A small image diffusion model, trained from scratch.
Training: 10200 steps, batches of 256.
Rows from block 2 of a small image diffusion model, named by matrix and row number. Rows with one number belong to one neuron. Each number is 500 + 40 x the weight over its row's rms, rounded and kept within 0 to 999. All counts start at 0. Numbers have three digits each. After the name is the row's rms in percent of the matrix's.
After each neuron's rows are labels from the 100 images, of 14848 (inputs lightly noised), where the neuron reaches its highest value: "top examples" is what is common among them. Only what is clearly more common there than usual is listed. The data: short English words printed on busy colour backdrops. In brackets: how many of the 100.
# fc1: MLP up (model.blocks.2.mlp.fc1.weight, 1024x256), inputs 0-85
# fc2: MLP down (model.blocks.2.mlp.fc2.weight, 256x1024, transposed), outputs 0-85

fc1.598 142:529498492453507530487476456510457484542513415435521501556529556487486483501533475507591476485462500467532544513515532523498494566500569500515572575458478524465531486489518455524565523432511507473499501484521475542469557545533504488447480393417480540519473440
fc2.598 145:525516449525519427542512461500595529503523544520479541474513560452625512500463530509422468510532491514506417458456506516460464429458513512565522488513503421497492532518536535509462473489494498517488524469488481499490462501473473553520545585532520456551517504
top examples: brown ink (34); red ink (27)

fc1.90 083:520534465496496469464459438534412526471439461471478437555516543549476550448470464513500521504468471527534503559482548477505515532492512463522543398504406507459519479471494556527534594456458498460490555465534473467498478513514515517484534468447579549548518516
fc2.90 069:465545508534472523546520562614519471538416506474528521524513396428548510506483508466454565509519567486436556428453425523496474527482513483493450518500481490513478558574470529553471422509496487560470459478462492578520485481504506530507497533550412397533485471
top examples: green ink (34)

fc1.430 078:486553460432527452475503513426495487476443530547528532494493488472484447501518524523452458486478469547580499472478562513508454555485450494502542491596466520453465504561511486474517554502556531520497521503474465548500485529395523478541498435546530518527420528
fc2.430 072:550561518522565553594524443497479516402495488586504529450461492537474499478473515434442470511446485507492452547506467479495477462480562484516521470431422471526521528500485525570446499465530467471523505498455513423544541520420449489445504544522612512462557482
top examples: bold (81); blue ink (60)

fc1.324 139:500617481520519539543445543509427552543525476501462510499450620577543541436494438536396516565541500492470502523461580497506509514473493542520578485515473518578448549436511518509435479463519555544523545482584544539538532495510487518505470495512454456405502489
fc2.324 171:482389526479529449472524464487454437503476460503511486511492375487454475526485494471563518438488533483531500490517422516562523510478492492473457476516509459458567432574539499549528555507491482510489485468507437443471443539493473431513498505451555515533487489
top examples: orange ink (29)

fc1.594 141:507495498531483506507495447489551480404495464488478509450507493466457521541490584486619459542524487458450426579506500490490519447515528539506488537437522504432458511506525503417519508514496480536528570535446445511523454437502516522522507549528396497586523482
fc2.594 173:520476524502524429438459512493474520587451478537534529495472410509507471445534442488471497420520526450514541456482502523535495548500570494520436369528482535533534478569502518524470522481520531486495471465534521477485494601514509401502489480442565435407446551
top examples: orange ink (54); blue ink (31)

fc1.744 140:507484437607516518497510527486427496640502511505486507563468435454517499514506616483484506553533475539517549445492525478493430505507524567528485467548485491435468464488493477460533480538502520480530467479554575460530522525476501506471404480561446498542467577
fc2.744 166:471497571416525485492480462499502530391473468467493540521525541517489489489489354493528517477478519462469515541535474542510575520456509480457482501463509512526520540529496527552483507425514497521446555485484455496431494509516453410511552506475552487477500419
top examples: pink ink (36); green ink (28)

fc1.252 123:472458421468526482479374533484506538509466469495532460480548548494563479527481510502531514530480454477572502518413532447403472593478505472427576493512416507453519552481451518481495521544515483493529488475516474566446568502522432513493458513488506520502478459
fc2.252 064:477559520522495463532623463464510475449578511457497506505479527552418549510519468579438494551485505528506479503527536573566480419442451527633469477515544516486460441454499518567500468418438490466465500522458459446517474468466548485477482488494512488536464487
top examples: black ink (100); bold (74)

fc1.766 122:467531477519563518541482448465366525469477467499536435539505510567479561464491526483454495497440436515524533529489528522512481551467510440508542465492419518421524527533488528488553563491439534445545508455452430514494476482498447493470524488465568565577502534
fc2.766 117:560486510474494545567487501551581476491435551499572527444498508431521478522517490561503597512531533526536476434484446546500499549515504515502528489559502506588441552525507499462496504477550482584465477518473535541502497506501506583461476498534412482495471456
top examples: blue ink (39); red ink (37)

fc1.359 061:382487514485490515562449521507480503517508501528435538523579517501517524468455506507442537586525511509459569511478537503550548483435463568508502479513446513513496511426510490492535443413543577505526556516501545554502565538518453528452480528544488549542514501
fc2.359 126:566525486515511462433574498493525501530484472486580482488434515515468506522501457520568479379463492483518402504521428520433443527551501406501499492489525498469491518556459484500517538548470453465480424488492508432444437504480534492543505518499544473489485494
top examples: yellow ink (27)

fc1.118 128:497416474547533488548509571495411514503486559503435492508545454452479399517481586473469527570512488514508550417527489477464489517479451565523480457577547478473492487469506457511489465471523517526552523488426461511522543505465473490490514505566451446552558482
fc2.118 157:478559509434484489468487443486501458452529456498547462521444564568510571535467460577474453475525548473511423538522526529574519498512534479479500524467442575516499533496509554516521523489477481458436558490577569423496453539515510519504508498400500492462465503
top examples: purple ink (48)

fc1.298 020:531603488542486497510542410499529467477469529516411514529441539499503454543513473523498488449470458468432543475490477523474516544565533444484539519521491538522423528496546512492518526490417534542432457449494489542504417506489482487494515502541443518507500480
fc2.298 059:477532468432544489547502581492472555551490492506547521518561407485485465484454533444430518522529550517585544552488506510507438506437498574560466534497535442486507377466526497568468439456540504483571544536523482501532561536503502509488507489479479545525475542
top examples: orange ink (30); yellow ink (26)

fc1.523 149:452563453500559495506510534498476531449510493531439509508584455535500460422473573493453426549411527511428469511490476509486463512487498564517477505487529478534528499446551502470467460451542503484550530480534485573506543458480498546506538541449484388508516509
fc2.523 185:588420517517489499436460489504496500564464499509559538518481506496521476529527454526551541436580490473599552505500547490471508506486600485495475437503433550533481514553435463462510532449483521518476470569501552476481538622511509359470461459487547522453449490
top examples: yellow ink (35); orange ink (28)

fc1.31 164:529491493478608516431466503493508517570433519493441499507527570502556479489517462546444460542506468545494569453550499486449454533509512471513537454540542483557453446534551524477503493522534503488575581512564540531446502560484524468506518464545462494582489547
fc2.31 205:503500486495434498533503431519526511429528492586468496488504486577551543493475560436484461504509544498461477527518552466589516516496395504487501521446542486387495502470482558521485542603526508522489484456428505464538443470494471586561500566504535483534554515
top examples: red ink (98); bold (77)

fc1.363 130:470413517498447494511485523484454531541458472463448492487423622491497490462564434487418505582500438471514498431485551503470494514505550494500492572555523500467475534501476461458512496555462537505547479528404455400520502462485446455473555442552489475556489467
fc2.363 164:491537524509535435465469481495480501474495445547531550543522370534489470483444513487565498477489582455485499564516470498567532528460453506496484397467497502517550491493485556576467509451540467498451509442569545516480463605516503485515461561458540499465473509
top examples: pink ink (38)

fc1.283 073:475489460553565502462476551472400514486584489579419455520499528431486498448487531484479424483429489507496487555469521472477515505449499432512579502450449479426521508475530512490595445449466486487595521475503493478500469524463494525476547500482540476563531526
fc2.283 084:534552554529486495533552438433530469525528512535531605504546476545553463514570510516516504504569502524478451466505466501544502456574574541461495526559567502484477469438442507498440555598507490525445474571507539485518509457503566507475437487506461472495473466
top examples: bold (85); yellow ink (48); white ink (36)

fc1.263 171:487500511592520425495508518498495460433431404476503453506508500550484552511525489513447476510518506491554506453544496503497464504492518489474497533495518502507552570530489444496589510544570540535470470543540475531456512532533569476545485514451450500511543531
fc2.263 160:489518468469488535492502440546513512547556526469495527483522560421556455477509490451532524527479386482469532547417539446502497522506539572477515599493499529472501461545453506507437508643478472505534458423458462520522509466511491507438490442515505588490477429
top examples: bold (88); black ink (85)

fc1.355 146:531463466521526450489513531508483490497501549487486490461588555548465477559488418529549505508497486537471507518500454480471457510556438562485618557567523495413543468456492457403458543545489463573497490559485512555502456548477511502532447460469442502579456550
fc2.355 146:526514525523497420491497557545474487558492486480524517458501424509489431521518548477508569451524507500506498485500509498548576510503530554488464467497480484538573440572505515508482539523505509559489505452567447533504478526487497419486488494463526521453462536
top examples: orange ink (85); bold (78)

fc1.1 099:543491500507576448495517510537454511537449449445515431576542521506472502510475537558437541469509503507546578498533508515553473513477411441528557491515500502445465451491533506481563534517498541497508493498424446519493486588535500513528490509511400504567524550
fc2.1 097:483438508416483472517501443479534449479457487476442508461524550567493496526499526434500504540489491460431539480565554551436473548560599517481435437437552500522493560513532429454544473386569545540475472488543521497459514486527477521513525522466496461527533485
top examples: brown ink (45)

fc1.512 086:465512496549611514451461468481378501475529477587458505569505526517436525445481581495433539472481494547510518502429503475531487533526486485503587512526464530450493516458526539582556537537481510512588541488522483488505483491517496518521521517517493488543512523
fc2.512 086:545576522459459513577544539479501467564449539534558457466470506529460503513560563500497441527537459461455433466541482522459498482524561479453462471527530451478475474455458436481451490471515545482466474566517456558523494511526532485454490586534483487514473533
top examples: green ink (95); bold (92)

fc1.302 137:494555416519525502470514580501484521518497536494538470477580477501499512491535363492543499550469511488514476439455490499424452501494482521494471484554527490455521451471464505434534524477501534420519568579521425593495403492475509508527483464428482527583520535
fc2.302 168:532432594477460466510449467501465513496507446509452498535404495525494495496492572474470511440524466456468515511543535490604558512460526501490499469459462520543499505534533513546455506496518536547490448436552479432513548532517505446495460553498579459417485522
top examples: orange ink (53)

fc1.392 132:491482499484470509514509466496463521434519499478523499516493434513468450433489438525394491563471494498457606490498509515501473480381488487508485464494534460467483459420497475427476527455508553472483420600506524493501483490462432466532499463504467507476488490
fc2.392 141:509512529530482470467466509513500480565458491546515545504468478509522471507533525483593527404518475416538452488502506507529494544549509491480481446507452598540511506576494522542506469525515538553501543424513508541473490555494534434476462560461564464488453538
top examples: teal ink (41); orange ink (34)

fc1.184 136:480518526392449474451515462496493494473516542475487440460613387479476468529471521514426527454454502510537500515533507505552507493479507554499514557593470487465555425428524510513489487407528526510480565597567507579463558569513484510457532484462482578491511409
fc2.184 167:496417413564533528532452527493504493546500471515556533556404605489532518555498453459542528550523483518480494487438481488402446520511550459486487477398530502538417606522471458498534547544469437506523436439439445481538474418484521526549499495570526431497461588
top examples: white ink (48); black ink (26)

fc1.171 111:418518468494524472448479522487526484447572506592465466494492524530521492428516478516468446531525477586552473525469556447516497534446536463510611438535468526430529515467451481510574457518460535546539501533474519496495452452374488472458561467528540503521488455
fc2.171 105:452454553515643504593562483442483487528501477452550571442524513478445510492540505493503450469497492512545458483560487573445448454528539531573483487522521529580451487487504451576495575438512478461505431501433479473476557547534448463493459510533480522523519511
top examples: pink ink (43)

fc1.40 118:492438445470534510457378561505445517551535496542442473523547498418513517515528543473563464484494479536501490559472502394413521492461554501419481485471408511492537578560512476532514543475495415534524547409465459473463537514464446411436533508513557486495498440
fc2.40 078:543584477525466458516555487532500508418421458482456519489503453571424510455472408529486477456477491461504544526532530557566500468476427483587462486489490531483547476521533519501514385406472510537473457530515511509475441450486504472473520471419507431529517507
top examples: white ink (90)

fc1.253 141:490558447479491499437512501489512493371483526511472455428544444558481493441482552524458438541433509465480480525598520495520474503452487466518486507452490489502493510450515515407540513512493530465480481556536509501501514474491493499519495521514446437467546475
fc2.253 149:437459521512546472538460510507482503555477471481539543534503533443486444536484473430509585483517457500518583497495504547494514514507555519460506395506505532532547540539438485519473485453548497540524470480470515501457510532517478422466507476537533535520461501
top examples: pink ink (89)

fc1.518 061:502405563475512498503479497470474508521497486516537543549389427420485441549479607454458378579482484456441493536499467460489486503460503434535523464458463500578476505546537457545502393491516548576530494476504513469502536458480566456562504522539468476503451499
fc2.518 094:538533449494502510464546588478472509463487536517511465456562557532500547475534459556542601402463486437563500494504590536492525498555496514475487510534508489414514480439490548468482587488488521434475490553494453524524432552480450487463517489471540559491541509
top examples: red ink (47)

fc1.504 138:498481507509450450456528476491537518466508451516500521496416460473492474536479511529468441536495464480510505554519477500540505536526467448502550598453515481553502512466477465496606502533529441524458446481513522438508466521524528579554464508583460538455526475
fc2.504 173:506498511484525471526464524490396500494485476497480441534523499548474506476483460528485498483529587495492512475500556495543546486479492518478446418562496524431525432518563569540409517495485530488526581461527511497498477546480475466443528485444495429498456535
top examples: yellow ink (44)

fc1.340 147:548552481536478518428517551501503513515500519490512493479516537481511456477497572518476460473484481552530396533509477492408486503568493463523509578516483515512495526524484475562525499547485494488539541459445506506450424470488515509557475498545513418425508541
fc2.340 203:339471508468516475533446462486441493479492460481478531530478497528453511513489433450528576533512550467505578471454551499585526510461515520441474415508538458477541480490532543512470504456552513512505509449505521465496508552543467470437495486476506547537479445
top examples: green ink (44)

fc1.4 158:506546510497557524549497468516477441367501534523522460454574407514506446484498543495581459518462529483436517522580486497459503444499492428517485390431555504523461499514471466460532485534522559539458499486402555553521513428534464480507530518445504457431494455
fc2.4 200:520547482501499461468483486499496510526463486505524559497457459495524462482530427483515482464549521455514584500489518508520547504505613506494459456547515493553527480552428518504416513457475514499460481534528478463516480522513501414502465475455552491458465532
top examples: orange ink (62); yellow ink (30)

fc1.497 157:485493498516530492501519555503541499527445551481510495470478562450498463584483476497529490495576502466525533508513531482429521491530461412514496473455549494518414501536480566454540485523507455542532502484398441476493462502509501493547541512566459488526559485
fc2.497 223:596479495441496536529480512497492468451509508512529493544508467492555568479527539594483391537535628525517525518525473472442439507480557514522459522554394512463514478493511484496448528444432503491441509594554538473524564527504507474458531464451487477528478488
top examples: blue ink (60); purple ink (36)

fc1.105 161:487548475516588475444486400512516545531507511442551594516481495452561464558515496497501519571484397529549511401461536484467453526454437552468484475592472536450441494511491565506577511500536494552485499545530481445467529480530487468536429541534532489506442486
fc2.105 141:417445538523475504541576543577467494427542501512415534550459466519521539457401497515392478510476566524398520507485492474523501488510485463568512457478518476478473522519460511524516457440483490461521512580463541459547479539491482500545549501491532565475559551
top examples: pink ink (65); white ink (30)

fc1.137 130:474539484502570526469473500503441510559516577511486514514487427463555486554475498535466414518501510527461604413509524481522500520554556453498588513508507504571513464472546422449474483476505474476515506536615546598525512516498492579486478489509441525455461548
fc2.137 132:521481527495476407473494483488464508504433417516545488534427441565458506492484486459503530429513496419514469541497488511568519525431512485459439426496480463450527480540513548544472554511498533519476494435515467441470460563480468411500492537444574436490487536
top examples: green ink (36)

fc1.193 181:486481512485450482468468564528524450488520486615399529511551541425533499440522512502469445431547542495486472501500561418514490496535484497462587535492522491495585533502526437506477468534537499515480460519550480528499513487465548427454519440540530499462465459
fc2.193 186:571504491405467462526489502522563466487500541447578447472512510444561433586469501572500533517545523470504499422515469558490539564471475562508480438578488540495467450580499450472467476457506540504439486487514475499443554518562480529548464592506467469483449472
top examples: white ink (33)

fc1.325 060:528449525509536417514448465506445513480454432491474481575561504527463548454480484534482532478443515511494568491521481502555502543533452498501529432474488502482510448448547532550493595489517530524474507516508476475449460479504540496541524487439472508602485522
fc2.325 059:500541467493468481453527568448473471533429522505484513453456515539496470543505560473547534519538452493457465512434594525417479546523564472534456461501498474540525552585482462466558416486485542471489462473511456550469508554543471523450474498509498471532503494
top examples: green ink (47)

fc1.382 148:534548506497463463530456530498547491482550483505529541494566505545482563531534571505558424512544513490499521430530586491481501488537499474490512524428502516551535500537429495453553508445492524481457540531452503418482538427520539551487484502416434494567459434
fc2.382 171:434459463548570463454552456487467522544480473489467518513451561470478458461464408426440600437430439518487437531475484483573490556490426548477490493548532528437485528488516489575488517537566471501553458407522468533491489550545432539547489497574524536506529539
top examples: brown ink (41); green ink (25)

fc1.162 149:482494454555491503547512485508512514462444455388537466491491523551538484483460428532515508523478450487497534527472529507504475552506554436517560465478446529447527437496417501462469571520519541528477419489502518575487524515476458517511508428417587482507460524
fc2.162 143:530546468485503550531496476519479526482504506547514442440437477474557590474528535548551379592525478487506515472513481501468472475503477436515508552508461462511547439523486559477465526553450516445481534564480424493543517471517517476470545525467509521495549451
top examples: purple ink (91); bold (90)

fc1.195 143:421455444540475462517508586505477535479489461477496504551467563483499430561503544480398559407525479506530558437485457499574530548428444508498530591480551504503502566487457467543517455456507463506570482435483410444528530549484508543492496489590427465516514496
fc2.195 165:571481473453514529466515523511508444517536493500536431517479501479547588525525527546561398562512609525543453512491496463429492466543584443518482543512396483479556504496521546453473549535422480473434533600537508493555530505468504564471538452401495552479521474
top examples: purple ink (61)

fc1.216 151:555483512445483446523499524358479476519448512516521450453462477541453453541501549450475484495521514365527518541583499523476508571564512488488529459505484449493511466524486455523459499485503562468474502478484450544469485467488488563495531469465466506496471586
fc2.216 148:442426539524430521454523550488466489466580524553433528536523473528467469470538481455469486539529523524492440524429496418527501472528541510474526499496499526548456561509486506525466510599428445474508486552506571482504492463479565488433465485521475507458503485
top examples: black ink (25)

fc1.663 026:449488483447480510507544513492519537548532482475518496414526563542502552506516467541475500480447493511531443519489488524488481514496522509500518492553457553502529493368518506466518517492572495459470586538524524507477536486499476467465538504486538542506530508
fc2.663 071:550411522585498494523463487490510457481516519520467508537477466455503498490484559476555509623562497512425523458523445450487508484500473461511509520445514409516515533553526460521537501532490452563450411438490513474505504495482517545539468557564477394493437527
top examples: brown ink (26)

fc1.727 044:517532476555473537497585459519557515577527495463518491485479603503510517516523480534483563469509475555481494550415484525463483466524451462538520589519501512448487512495467454464568481569503415476509491512435482570552536417489526551532491463512497576546541537
fc2.727 051:462504531435546522545478481532490466507535566498493486436594439455482478488457531405513493484502620490422525450587553497503575481378529534529524470496461465498528457507481534524519513478525511497479544512584485476517551596501448557528522536478524433409490437
top examples: black ink (27)

fc1.79 135:509489517426482470459448529547538446526474448479452481531494501440550447488510527509492526476548550463486512510539540451479510581529491488463603570484532467508551505475459392460459492510541526546473445503511533552473542531445533500500481469529492531429463458
fc2.79 129:500385530471525512522506489530523470471547554532538456469461459506460460529476566529496490474495526458534561478499474553473490519497406561498488472546469512623480496482512470454440504559526515524516459482438512508424489536506470538601503536537496485453468475
top examples: bold (89); black ink (69)

fc1.486 040:549444501449589477535477459476533495380516490536500522506414521497400473473477497518476586524488465399504488478507467476505516502473541468471500480474510536530448580472511434493434523583520458535484410479539538452483537566402507471480466522552564467459495473
fc2.486 053:498495481555521499418515592496451533568453461495495467521569363490498528489452534522508436503491496561586487556498507498451434477497464546500504522543430468553536439448501555472558535499513480487549593547444466573494481582428475478549496508490476516518499539
top examples: white ink (34)

fc1.277 017:539489488527483477519513504511530568538513490544539488507565515471560573395483493492499499496509507499462514491560601488471521481489497537530503545500422490448505501483530501512489423408519536442521513553518464506516546437474465572493411482541468485473493571
fc2.277 040:489465524469454505488575497484499404440500492493532492505448543536496452569513471492547445482490501475458456505474399507428483516513481426485498479511530491504531499495456472442557533549489464508467498476494493449490493532527527496486542512447549491568497455
top examples: blue ink (32)

fc1.126 075:458512474555584503475469472533384528471506415491469437576504530460536574450470553500449465490470494541498500535503522476512513533482468408520575505466465485431518523455515525467589512484457501480574518486469486471536460500509530527461525508473540497555517535
fc2.126 080:546520565464441467533557484474580437505504557469485553466553508536506420530521541511517504528549520428474475443520447515527453501593509551450503503541577535522460505473519450504432460515515557545433420543514497547502513460517562546473439511507403474486481461
top examples: red ink (100); bold (93)

fc1.759 141:514532508544521487399512447504531523467480488502489461477541538440482513513512445582458580410397424542433466454474501509479527494604510454511485534520502473452478547528509515494480562487451475514487422511516511601436459369467503474543473515516473486510499495
fc2.759 196:452480490478502504605470502496432454479504482488494499550433468539491519498495535458523454639592624467547532555517477477535438509373491533496495496526471585534528431474519537513510447484547525484469563467524511413528531569514489522461534486461524508490487480
top examples: purple ink (33)

fc1.240 125:513464484482504522498454483518398483492440426517552514500483518472421476517490489486536481470488497457563539525468570526487498594490517473505596522514371509493501511558517508565507563413526442483505498471529429527529604540585456485482428450465482501481483492
fc2.240 145:511513495488489507481494531492552502477490550530494478487478533500568523438530556483459503503506487529494512467519522491537538516482478445512554499479553437495528493428462537454460463529550526561501561495512525527489440448355510542573593536553502471494513484
top examples: teal ink (40)

fc1.666 166:474525546440550468549483485489511515504525586504475474504535548489508491436494607480484525454566541491552540494589549511496510485506459514493491563494511507496468532530561579613492508471559463477538467474426473406439494497485479508519516502568441531531478433
fc2.666 235:556480463507513487449474526473488463498489478505549532521456417471524484538537461506558459483512506455490573498493499497453506506485644495494456433573459520529500496539436478444458516437457520508472516520534483519535562523515538411476465466454542465498449541
top examples: orange ink (51); yellow ink (49)

fc1.375 118:458459445513578538502482506499477539527585553527569483479482488462437536554480465517527467543509457538549524520449541462514529498426455470519563508504446561470518467494536544564551477429446456524568519530519464463547487491503479533511496492494500526533501461
fc2.375 125:546507526478552541552578477466516449512484492462536589475569541497464479473536583447493547491512519498408428465515497609506438508573555506615485508518537479496467473467485477462460537601539532470491462518458517522508517480500504524553518555533468427488506483
top examples: grey ink (41)

fc1.634 152:533574517470613471475535426516451454519477480487510494485549499450502492519504462483520498492440511482419503506512491448415507499541588472493499411493515479441452434539456463455486526544468553543482460527556562537539485440511479459487540514463590390455511550
fc2.634 127:514550471468429535538499485522526499425515530549491476523493476501574541520511524480512360535531588468483524562495525437497515505514441490458483584491424513492548525494452541465470459500435493498451517579434503462505523459495494588542492446511462564575510471
top examples: purple ink (36); black ink (26)

fc1.717 170:466550525401481503540479455498472535461516545489462533446574534536510513465534459500534534421458499481527534461490474518478519528540497502498482509466587532499460511514462433526469437493516493582511549490428532490520425426528506522515475467532442503509464523
fc2.717 243:535475444516509514487528470499511437479516503491518454528444485432543503552561518540518411527577532471549530572500470458443484486482579520527491529545400469509456489486561546486498551510470455488444511565555489495533571554474495461475561441462465484502493476
top examples: yellow ink (52)

fc1.467 072:483522437511488472460465467517444535487442458511469442572536495528474517488473448518491490476457473573537507505500553469513514520494531460519544397514396525452569491504468545571539556451464468510513557441506475493523458509478489518514556463468584453541536537
fc2.467 064:482629501503503496548542514631521500474408512434525515494464454450523476479490472491459587509540566466486538486432398520484501497502518472475461491487507497559434565540474530507444485539468517490487432524459502504551494514480483499468471538546432519505503424
top examples: blue ink (55)

fc1.721 139:531537513416505533530522549498473508555539557470519537559570503456462471565487580491606463381481526453474547541479502493488485509510553490512557481437522508441536486521462427448454461465458490564513499471439501458539554514485551520484500466490535493540465479
fc2.721 136:483460507563509444455473466505465495481469427494466493514435442553494506488493398493467507564527541500481460492501530515584589508496475507475437448547487523505539461514517548528458556513583500507478544437575455466490422508499453482524474462457524459430507532
top examples: blue ink (38)

fc1.488 079:504507495399544454493512524486561452449427491471527483466521514500445452497510575506434481519518504496573516494491556519527424581480475478497581511570450498467479537533501445494467548508554499515473448467488460574514561515369475524518498479532519464470424497
fc2.488 090:476544533560557496531537530528497517446480480537540496439419453572469522454463423438450498493500515503525468597504470471451530459471507460520548515473425459566464490494472537492499486564483527506529535570423549474567509529436503471471548509554558519478550482
top examples: blue ink (85); bold (78)

fc1.206 029:484492547493454473553535478514499472550533520508509502499506521447478489557508553503495616452533447528467507471465521505473521501514607561513558538496442499419487476536463458540594452497489519504519386544437476487471497489490516529551452507517519530598497517
fc2.206 062:508576475545535465496510522515471575509511547522471524507489490584537470456469438476509414549455567503508568565576522521435472495464400473529469467521537555607513473486513482478457519476529471477487593473546514565552515527483462494489544515480447487431500476
top examples: red ink (32)

fc1.740 141:515519477578494499436492518486583464462480434506521484453513548462478585559505556541558574459494459528547435490531514498545530502536413498507504539485461517428473527476497618519563534529509478474498574509459491492477519501484548506435440542493452498549561546
fc2.740 158:471502527486525461481464498506450515600492506514510567525511443553482404480509486467508479479512539459472578468474518502476489516447559469497459376425522494582525477549475410456470478442496527483519475505509551517477503549518490392523465472481542445486419493
top examples: pink ink (29); teal ink (28)